config = dict(
    num_classes=12,
    am_softmax_scale=30,
    residual_init='zero_last',
    final_lr_fraction=0.01,
    warmup_steps=140,
)
Rows from block 6, named by matrix and row number. Rows with one number belong to one channel. Each number is 128 + 24 x the weight over its row's rms, rounded and kept within 0 to 255. All counts start at 0. After the name is the row's rms in percent of the matrix's.
# convs0: first 3x3 conv (model.blocks.6.convs.0.weight, 128x128x3x3), inputs 12-23, a 3x3 kernel for each
# convs1: second 3x3 conv (model.blocks.6.convs.1.weight, 128x128x3x3, transposed), outputs 12-23, a 3x3 kernel for each
convs0.53 078 [126 125 117 145 126 132 171 155 129 106 102 135 112 125 141 127 118 142 146 154 151 111  98 138 153 120 174  93 114 109  98 109 104 135 115 108  89 131 138  90 102 145 135 129 143 148 147 152 159 186 192 131 156 120 123 126 147 116 119 143 148  58 118 137 165 176 103 165 190 100  97 129 138 150 118  97 155 119  94 105 195 158 142 118 148 109  90 127 139  98 109 127 133 128 116 126 135 121 131  85 116 110  93  69  82 130  83  85]
convs0.54 088 [119 128 120  82  83 100 106  92  99  92 117 117 142 149 151 105 110 120 128 188 183 126  93  99 189 136 136 141 122 149 139 156 171 111 124 134  97 122 124 155 145 131 122 104 129 126 118 108 108  94 116  96 102 122  63 121 144  94  97 113 130 110  91 140 141 127  95  93  96  99 132 177 104 143 129 135 140 131  92 110 151 127  86 110 108  80  89 102 109  95  69  81  93  56 124 110  88  82 113  86 149 118 108 141 148 109 128 137]
convs0.55 085 [129  88 123 122 112 127 139 128 144 140 162 138 105 108 110  98 117 120  71 112 115  59 150 163 106 124 117 131 143 132 104 133 146 169 127 112  89  82 122  83  95 118 176 139  90 101 101  94 100  92 105 129 116 142 178 146 157 142 130 133  90 116 122 169 146 116 152  95  64 112 145 153 151 181 149 206 140  97  99 105  68  78 109 121  72 113 117 107 126 112 115 125 143 142 127 117 119 113 132 126 145 142 138  97 142 124 112 114]
convs0.56 090 [128 116  99 143 126  98 131 129 136 160 159 127 168 138 129 142 123 137 138 127 116 138 131  91 128 112  75 117  99 126  98 129 127 137 127 151  97  99 111  79  96 100 133 117 123 116 148 164 146 169 131 162 128 151 153 167 151 106 139 100  95 128 132 106 113 121 115  94  97 123 139 100 121 137 144 108 136 122 146 152 151 131 127 140 123 122 139 105 122 170  94 125 139 156 133 139 145 162 111 148 174 172 112 151 142 146 149 147]
convs0.57 108 [128 157 161 137 118 132 153 165 146 114 114 139 128 139 130 137 134 125 125  87  88 105 128 126 106 116 166 147 152 111 143 131 121 125 141 124 129 128 102 118 117 147  93 148 182 128 117 110 141 145 137 126 147 148 127 107 125 140 151 146 161 169 172 134 139 115 108 158 194 110 143 137 131 142 116 135 212 209 140 193 216 136 143 144 113 161 155 153 156 146 132 107  93  94 123 139 140 117 150 115 132  84 119 113 174 137 102 141]
convs0.58 100 [115 113 127 133 110 133 129 103  68 121 105 119 150 116 118 111 129 140 139 132 139 126 164 138 100 156 148 122 119  88 117 130 127 133 112 118 146  95 107  94 133 100 108 114 114 122 143 142 114 140 137 128 171  97 118 120 148 143 133 139 127 131 158  99 128 117 108 172 168  94 153 117 137 118 155 101 138 195  85 156 130 140 143 114 135 128 115 147 127 130 131 111  99 128 132 137 177 133 141 132 140 136 115 119 120 117 102 121]
convs0.59 098 [126 139 138 128 150 124 129 133 127 133  95 134 109 122 122 155 123 139 147  90 118 167 159 123 117 100  93 130 160 112 136 157 139 125 127 107 128 108 115 157 128 131 156 110  86 120 118 126 137 108 112 110 138 141 145 124 143 116 110 148 177 131 158 154 167 181 121 136 141 139 142 142 127 202 154 144 122 111 129 160 175 106 104 127 124 131 137 122 148 147 124 124 139 129 116 115  85  95 132 171 176 142 132 151 151 142 123 112]
convs1.53 029 [142 142 185 156 148 173 145 127 142 107 131 113 104 133 140 122 135 160 159 114 103 125  53  40 107  75 129 128 130 153 167 160 168 182 171 150  93  94  94 113  97  83 138  78  88 122 133 127  89 106 108  99 107 100  35  52 105  69 117 142  81 118  96  82  66  34  88  37  51  79  39  88  86  70 117  75  78  74  77 117 136  76  65  12  78  55  67 116 103 120  95  88  74 105  86  56  83  51  32 107  70  67 101 118 107 125 116 142]
convs1.54 027 [156 159 173 154 192 255 152 228 209 169 141 136 147 134 124 142 125 140 162 185 172 135 146 126  27  58  72  93 132 133 100 144 164 139 156 172 104 130 121 111 116 112 101  97 109  92 132 151 148 154 115 181 134  85 123 105 110 120 104 108 113  91  81 115  92  73 108 106  97  65  89 105 130 134 142 132 137 115 116 111 147  79  93 134  59 124 154 111 123 125 117  82  99 125 115 110 104 111 127 115 132 125 119 135 107 117 117 151]
convs1.55 031 [154 167 158 167 174 148 143 173 139 125 156 157 128 134 151 146 132 177 138 131 121 146 151 154 129 142 148 146 133 136 121 130 132  88  91  97 179 123 118 134 103 125 130 116 162 112 161 195 173 147 115 192 169 124  90 128 127 128 173 143 115 104  50  94  55 115  98  62 143 102 101 167 135 111  66 140 148 128  58 117 214 104 160 175  66 122 188 133 117 111 105  90 107 116  82  80 165 166 139  91 125  98 122 141 134  90 106 129]
convs1.56 026 [ 84  84  77 118 116 123 134 147 122 144 126 123  97 106  96  68 105  95 106 104 107  72 100  87  30  75  68  87 113 114 102 120 121 148 151 144 129 148 130 133 147 142 117 136 121 130 119 120  89  64 107 107  71 119 111  99  98 128 102 110 145 111 124 170 135  87 141 128  71 132 107  73 142 129 172 167 146 144 154 209 168 151 143 149 115 166 162 114 144 179 116 114 102 137 123 104 147 145 109 118 108  92 126 145  87 127 134 119]
convs1.57 172 [108 113 110  89  83  63  84  23  19 130 104 145 159 104 109 212 167 114 110 133  61 114 139 103 190 181 162 133 124 100 132 115 105 105  81 122  99 132 168  77 137 134  80  98  43 180  87   0  69  67  88 111 154 198 138  83 108 170 144 239  50  39 161  94 169 147 133 167 101 154 211 165 158 131 200 127  81 132 255 226 130  95 112  14 178 122   0 124 110 101 117 135 183 108 110 121 131  77  54 119 114 119 109 107 134 132 132 138]
convs1.58 075 [100 118 115 132 136 119 136 116 123 129 113 132 144 114  78 141 136  91 122 153  99 138 142 127 130 103 101  92  68  81  78  78  96  99  93 126  94 126 182 107 133 155 141  97  81 156 134  31 105 118 129  84 152 218 150  93 125 145 135 232 102 112 205 126 207 158 153 141  80 184 164 135 151 145 187 104 101 141 199 163  95 126 126  55 228 121   0 146 143 133 126 159 158 137 152 137 166 124  89  94 168 130 141 119 133 128  98  97]
convs1.59 030 [175 168 153 202 191 174 184 184 177 139 130 101 136 129 104 149 140 123 175 184 162 151 148 135 129 129 128 104  78 108 107 116 142 133 129 127 101 116 125 131 143 129 146 140 161 131 135 167 134 162 159 153 218 144 112 106 107 111 144 116 127 164 137 147 109  85 144  91  97 108  92 111  86  96 103  78 101 118  76  79  86 117 125 141 121 100 132 117 102 126 143 144 117 158 135  98 128 108 105 131 125 124 137 119  91 143 141  94]